python train.py --widths=[48, 64, 96] --num_labels=16 --learning_rate=0.002 --batch_size=512 --epochs=149.1
Rows from block 9 of a small multi-label image tagger, named by matrix and row number. Rows with one number belong to one channel. Each number is 50 + 10 x the weight over its row's rms, rounded and kept within 0 to 99. All counts start at 0. After the name is the row's rms in percent of the matrix's.
After each channel's rows are labels from the 100 images, of 14848, where the channel reaches its highest value: "top examples" is what is common among them; "patch colour" is the nearest of a few named colours to the mean colour under the peak. Only what is clearly more common there than usual is listed. The data: simulated telescope pictures of galaxies. In brackets: how many of the 100, against the usual share in percent.
# convs0: first 3x3 conv (model.blocks.9.convs.0.weight, 64x64x3x3, each kernel summed), inputs 0-63
# convs1: second 3x3 conv (model.blocks.9.convs.1.weight, 64x64x3x3, transposed, each kernel summed), outputs 0-63

convs0.17 066:50 22 64 55 70 43 58 34 40 35 60 47 62 52 64 54 52 45 48 43 47 39 56 49 46 45 30 52 59 51 43 44 50 51 68 44 50 39 64 34 69 45 49 48 45 70 42 67 54 46 56 51 38 59 45 56 48 50 48 39 52 35 41 41
convs1.17 077:38 39 46 63 58 43 57 60 34 39 40 68 38 54 41 57 39 60 53 44 43 63 61 33 42 40 43 45 48 55 59 48 49 68 59 59 46 32 58 36 78 46 50 61 52 51 54 55 51 44 37 35 39 57 44 44 48 54 61 47 57 68 58 58
top examples: bright star with spikes (100 vs 25.5)
patch colour: grey (49 vs 7.3); pink (48 vs 0.5)

convs0.61 107:62 39 50 51 52 47 54 66 43 43 29 48 60 49 38 38 57 57 45 50 51 36 50 48 49 68 53 37 48 47 29 56 63 49 49 54 42 54 37 41 45 49 14 51 54 54 48 34 27 50 43 34 37 65 44 45 61 55 57 46 54 49 49 45
convs1.61 093:48 57 36 58 58 59 44 42 59 70 55 55 52 33 55 22 62 49 46 44 25 61 40 60 54 55 49 52 48 45 60 45 61 48 63 54 60 63 35 50 53 60 53 42 50 47 55 41 59 43 73 44 51 67 62 53 28 42 50 46 46 47 50 57
top examples: bright star with spikes (99 vs 25.5)
patch colour: brown (76 vs 13.9)

convs0.63 101:49 31 46 59 59 48 45 60 51 51 56 50 47 22 44 63 42 42 53 59 46 52 42 47 55 53 51 43 47 46 45 32 44 31 35 58 29 45 49 69 41 56 27 39 51 48 45 56 38 36 43 42 45 70 60 32 50 57 51 43 52 48 42 61
convs1.63 094:35 45 38 67 38 42 56 60 57 59 58 33 59 47 36 67 62 43 56 40 50 53 72 42 41 59 59 49 50 45 54 47 58 59 46 55 40 41 33 53 38 46 47 44 58 45 69 40 36 45 57 49 62 64 54 66 51 57 48 41 48 40 28 52
top examples: merging pair (55 vs 8.9); small (54 vs 23.9); barred spiral (40 vs 9.1); winding: anticlockwise outward (40 vs 13.4)
patch colour: brown (49 vs 13.9); grey (27 vs 7.3)

convs0.55 108:50 57 50 46 47 31 55 62 26 35 53 52 56 36 50 72 54 63 50 43 48 34 40 58 47 45 49 43 28 35 52 47 54 35 44 45 45 59 54 47 45 60 56 41 58 30 47 56 49 33 45 67 44 30 50 68 59 55 46 56 58 51 53 43
convs1.55 117:44 49 56 47 24 64 64 46 66 47 69 53 36 44 43 79 55 47 49 53 53 41 47 60 31 54 54 60 62 59 38 53 65 48 55 54 53 50 56 47 38 40 51 45 49 59 39 60 44 57 56 55 35 39 44 57 60 49 36 42 30 44 59 43
top examples: flattened elliptical (50 vs 9); edge-on disc (39 vs 9.3)
patch colour: brown (92 vs 13.9)

convs0.19 072:46 31 58 36 41 51 49 48 51 59 35 62 39 47 40 56 31 32 41 49 62 46 61 49 48 46 39 58 40 53 41 29 57 67 54 57 46 51 17 59 53 45 50 63 51 53 50 57 43 59 45 45 35 55 34 38 47 47 44 53 37 44 52 52
convs1.19 078:45 46 44 32 51 59 52 54 50 45 35 61 48 40 63 41 40 53 42 58 44 76 52 61 46 61 62 55 43 50 38 60 56 56 45 51 68 47 68 47 72 50 62 53 49 57 40 65 26 50 63 43 60 42 66 42 57 45 59 45 58 54 54 62
top examples: many stars (61 vs 34.9); tilted (55 vs 18.3); barred spiral (49 vs 9.1); winding: clockwise outward (43 vs 13.7)
patch colour: brown (47 vs 13.9)

convs0.37 071:39 55 48 44 56 38 51 52 29 61 50 44 72 40 56 49 45 50 35 51 59 48 37 50 49 44 53 68 51 67 45 43 61 56 54 47 43 44 55 50 21 40 56 51 59 34 59 58 46 41 63 48 59 42 42 39 57 51 35 25 48 49 36 60
convs1.37 070:52 47 49 55 46 40 48 45 61 46 60 50 46 50 44 52 45 53 55 41 54 68 64 44 31 16 67 32 37 46 48 43 41 45 54 52 49 60 47 32 71 31 46 60 44 59 53 50 34 57 46 45 55 41 49 37 45 42 59 40 38 35 55 50
top examples: merging pair (46 vs 8.9); barred spiral (41 vs 9.1); winding: clockwise outward (33 vs 13.7)
patch colour: grey (76 vs 7.3)

convs0.4 107:28 47 56 50 39 55 31 41 49 40 52 44 40 64 48 38 46 42 60 47 23 41 63 42 45 62 53 49 50 45 70 42 59 49 43 47 60 58 43 48 51 42 54 44 53 48 39 33 44 50 37 41 60 43 63 69 57 31 47 41 34 35 48 55
convs1.4 090:58 63 55 53 80 57 61 30 50 48 45 46 68 41 46 45 36 49 38 51 64 47 58 49 60 51 57 67 64 51 53 53 41 21 46 29 59 56 38 54 37 55 48 42 52 51 47 54 54 53 58 64 51 43 41 66 45 52 50 55 48 55 63 45
top examples: irregular (90 vs 9.4)
patch colour: grey (83 vs 7.3)

convs0.51 125:57 50 56 36 42 56 59 36 41 58 50 39 57 57 49 29 30 49 38 47 49 43 68 51 43 37 48 39 42 30 49 70 44 60 47 50 58 72 49 47 53 49 50 49 42 52 37 50 53 51 43 61 75 41 67 50 47 47 44 38 44 46 50 71
convs1.51 114:45 42 53 44 49 54 34 52 42 51 51 56 52 47 44 40 67 58 55 59 41 45 51 51 67 39 66 43 46 67 49 69 49 43 53 49 41 23 43 50 44 57 58 46 67 57 47 31 56 53 39 50 26 47 54 64 42 40 51 51 32 62 59 68
top examples: irregular (100 vs 9.4)
patch colour: grey (57 vs 7.3)

convs0.56 102:39 53 39 48 62 52 52 46 30 49 36 51 68 55 51 40 45 42 34 63 49 45 49 43 38 37 55 45 39 46 25 50 52 43 58 40 53 57 56 25 53 48 62 48 37 40 38 51 26 38 58 51 51 41 40 53 50 57 41 36 55 57 47 68
convs1.56 095:47 48 58 55 57 46 38 61 41 43 58 51 47 59 49 64 47 57 56 55 54 62 50 46 55 10 49 29 53 50 58 42 31 68 59 69 47 40 43 34 57 46 45 50 51 54 50 52 51 56 25 51 43 58 39 44 53 60 56 59 56 51 57 61
top examples: many-armed spiral (80 vs 8.9); winding: clockwise outward (63 vs 13.7); winding: anticlockwise outward (37 vs 13.4)
patch colour: grey (72 vs 7.3)

convs0.57 110:42 48 40 49 55 38 52 49 56 51 48 51 42 48 52 52 43 56 51 44 53 61 41 46 51 39 64 48 39 51 59 45 42 55 43 28 60 39 59 35 40 57 41 45 32 54 61 55 56 51 52 56 54 49 48 56 59 47 56 53 00 57 60 56
convs1.57 103:22 46 61 48 52 50 50 42 53 50 52 66 41 51 54 49 59 75 59 67 57 60 48 46 63 50 46 38 45 50 48 41 49 55 33 62 47 45 60 39 39 43 52 51 83 53 49 43 57 49 50 51 64 46 62 37 39 49 49 43 33 40 60 43
top examples: irregular (98 vs 9.4)
patch colour: grey (56 vs 7.3)

convs0.26 116:44 59 53 22 54 59 37 57 48 51 55 35 56 57 57 71 54 42 56 40 44 34 58 56 63 48 54 55 55 41 51 71 52 58 52 56 48 72 52 52 47 58 69 51 58 60 50 38 47 51 46 45 33 62 20 47 61 47 58 58 46 56 47 51
convs1.26 109:52 69 58 32 41 62 43 46 61 43 61 53 36 47 56 36 58 55 56 49 42 62 34 53 46 33 50 52 67 43 52 59 51 38 49 59 62 60 48 47 45 39 50 48 58 48 53 57 59 71 49 61 68 35 61 45 37 35 39 45 27 58 45 47
top examples: bright star with spikes (99 vs 25.5)
patch colour: grey (69 vs 7.3)

convs0.29 111:43 45 57 41 53 43 34 52 57 48 47 40 44 45 48 55 45 34 57 30 23 11 59 39 46 60 54 48 53 45 52 58 58 59 55 58 50 60 58 41 48 43 58 43 65 46 44 54 49 40 42 33 36 58 42 55 59 45 43 60 49 46 43 42
convs1.29 109:56 41 40 37 54 52 52 40 52 61 55 69 55 29 55 39 51 52 42 55 42 79 40 46 37 35 49 65 56 48 65 60 52 32 54 40 57 54 50 42 41 50 67 39 47 62 46 47 53 58 54 40 65 49 66 56 43 54 47 41 32 66 54 52
top examples: bright star with spikes (99 vs 25.5); star cluster (25 vs 9.1)
patch colour: brown (56 vs 13.9)

convs0.62 111:45 47 52 51 63 57 80 58 41 42 44 56 53 55 50 43 32 60 42 58 62 47 57 44 56 47 69 50 35 51 57 61 47 43 57 31 54 41 48 44 62 43 51 26 58 47 56 55 48 46 43 66 55 53 40 72 57 48 47 77 46 48 57 53
convs1.62 135:49 42 53 69 47 51 38 59 52 52 59 59 15 51 45 59 64 53 55 63 42 55 42 42 59 43 48 54 51 48 34 52 54 51 52 77 39 55 54 45 59 47 52 46 65 57 36 22 56 56 50 43 46 40 43 48 43 38 48 34 42 44 47 45
top examples: lensed arc (45 vs 9.1); tilted (42 vs 18.3); ring galaxy (36 vs 9.4)
patch colour: brown (45 vs 13.9)

convs0.43 060:44 50 44 54 50 52 58 32 39 73 50 37 64 47 63 47 54 62 56 54 56 48 54 47 46 52 67 42 40 43 63 48 60 32 49 54 48 73 53 43 68 29 38 25 38 48 45 50 37 55 48 56 29 48 52 40 55 50 56 39 60 52 44 52
convs1.43 128:57 40 46 60 45 43 50 71 50 47 68 50 39 50 31 53 55 39 36 47 65 49 52 26 57 48 69 56 63 41 23 46 54 38 41 56 43 56 53 42 40 41 54 48 48 45 30 44 63 46 50 56 37 47 36 61 44 53 39 46 51 47 58 58
top examples: tilted (57 vs 18.3); ring galaxy (46 vs 9.4); irregular (28 vs 9.4)
patch colour: brown (45 vs 13.9); grey (26 vs 7.3)

convs0.35 089:49 51 48 45 41 41 45 62 37 53 31 40 51 46 50 53 41 33 49 48 51 50 51 46 56 58 73 37 53 40 68 57 51 53 44 54 55 37 45 31 35 50 40 44 60 63 25 51 58 56 31 32 63 59 50 41 60 46 35 39 58 41 56 56
convs1.35 094:43 59 43 61 60 66 60 31 60 57 56 62 69 50 41 45 39 44 42 51 52 42 51 53 47 70 66 53 64 53 37 52 57 37 31 49 54 52 40 59 46 57 37 42 64 48 47 50 58 45 64 71 46 48 54 72 38 37 56 52 39 43 48 60
top examples: irregular (63 vs 9.4)
patch colour: grey (86 vs 7.3)

convs0.39 073:50 53 48 58 53 62 43 43 59 48 53 62 45 63 62 52 56 44 59 44 59 58 56 53 65 40 28 65 68 63 64 56 45 41 31 51 42 50 42 65 43 48 52 36 53 47 59 61 55 41 49 58 48 59 80 56 59 43 69 59 40 64 58 50
convs1.39 112:54 61 75 72 63 59 62 41 41 36 53 55 50 49 42 48 32 53 65 46 62 54 50 44 53 57 43 41 53 28 65 39 38 55 41 61 47 47 45 48 39 45 45 41 65 44 43 49 63 49 53 70 39 42 44 58 42 43 56 71 46 49 54 51
top examples: many-armed spiral (82 vs 8.9); winding: anticlockwise outward (53 vs 13.4); winding: clockwise outward (46 vs 13.7)
patch colour: grey (76 vs 7.3)

convs0.48 109:24 42 55 48 53 43 47 47 49 49 40 42 56 46 61 34 42 38 55 52 48 37 47 41 41 46 37 44 49 48 45 32 60 49 48 51 42 45 42 36 41 41 43 48 52 42 45 49 31 37 53 11 30 51 40 59 47 55 34 46 46 46 49 59
convs1.48 094:64 50 52 63 49 47 42 43 50 63 47 54 60 43 61 39 44 47 25 34 55 72 49 54 56 30 59 55 58 35 54 52 26 50 62 49 47 54 41 51 59 59 69 34 47 41 46 47 56 54 62 49 47 49 59 46 43 71 55 45 62 42 37 57
top examples: many stars (87 vs 34.9)
patch colour: grey (29 vs 7.3)

convs0.42 100:57 61 40 63 53 45 58 60 34 55 48 27 69 46 54 42 47 50 54 40 60 19 49 44 50 54 42 40 60 58 48 48 50 46 41 54 31 36 40 50 44 42 29 51 37 52 48 67 40 55 36 45 49 58 49 66 58 56 41 48 54 61 50 62
convs1.42 095:60 66 48 69 63 56 42 47 65 42 59 54 43 53 44 34 59 51 62 50 41 57 47 51 55 57 55 53 54 45 43 29 62 45 56 52 57 81 28 49 57 64 43 62 45 44 57 53 53 47 62 50 41 53 40 39 41 31 36 41 48 49 54 39
top examples: lensed arc (87 vs 9.1)
patch colour: brown (52 vs 13.9); grey (44 vs 7.3)

convs0.3 096:43 52 53 47 42 34 68 56 38 34 40 52 62 45 55 57 47 54 45 46 53 43 58 50 36 44 73 28 38 40 70 49 49 44 46 43 48 56 46 46 54 55 44 30 53 40 49 53 54 40 35 59 42 53 61 74 76 46 50 52 55 42 48 48
convs1.3 150:54 53 52 53 38 63 56 46 62 43 89 53 39 52 53 53 46 40 40 63 51 48 41 52 47 50 69 57 70 49 26 57 55 39 50 56 37 54 49 53 36 48 51 45 48 64 30 30 53 52 56 61 44 51 50 65 51 54 43 44 48 43 54 54
top examples: tilted (68 vs 18.3); ring galaxy (64 vs 9.4); irregular (31 vs 9.4)
patch colour: brown (37 vs 13.9)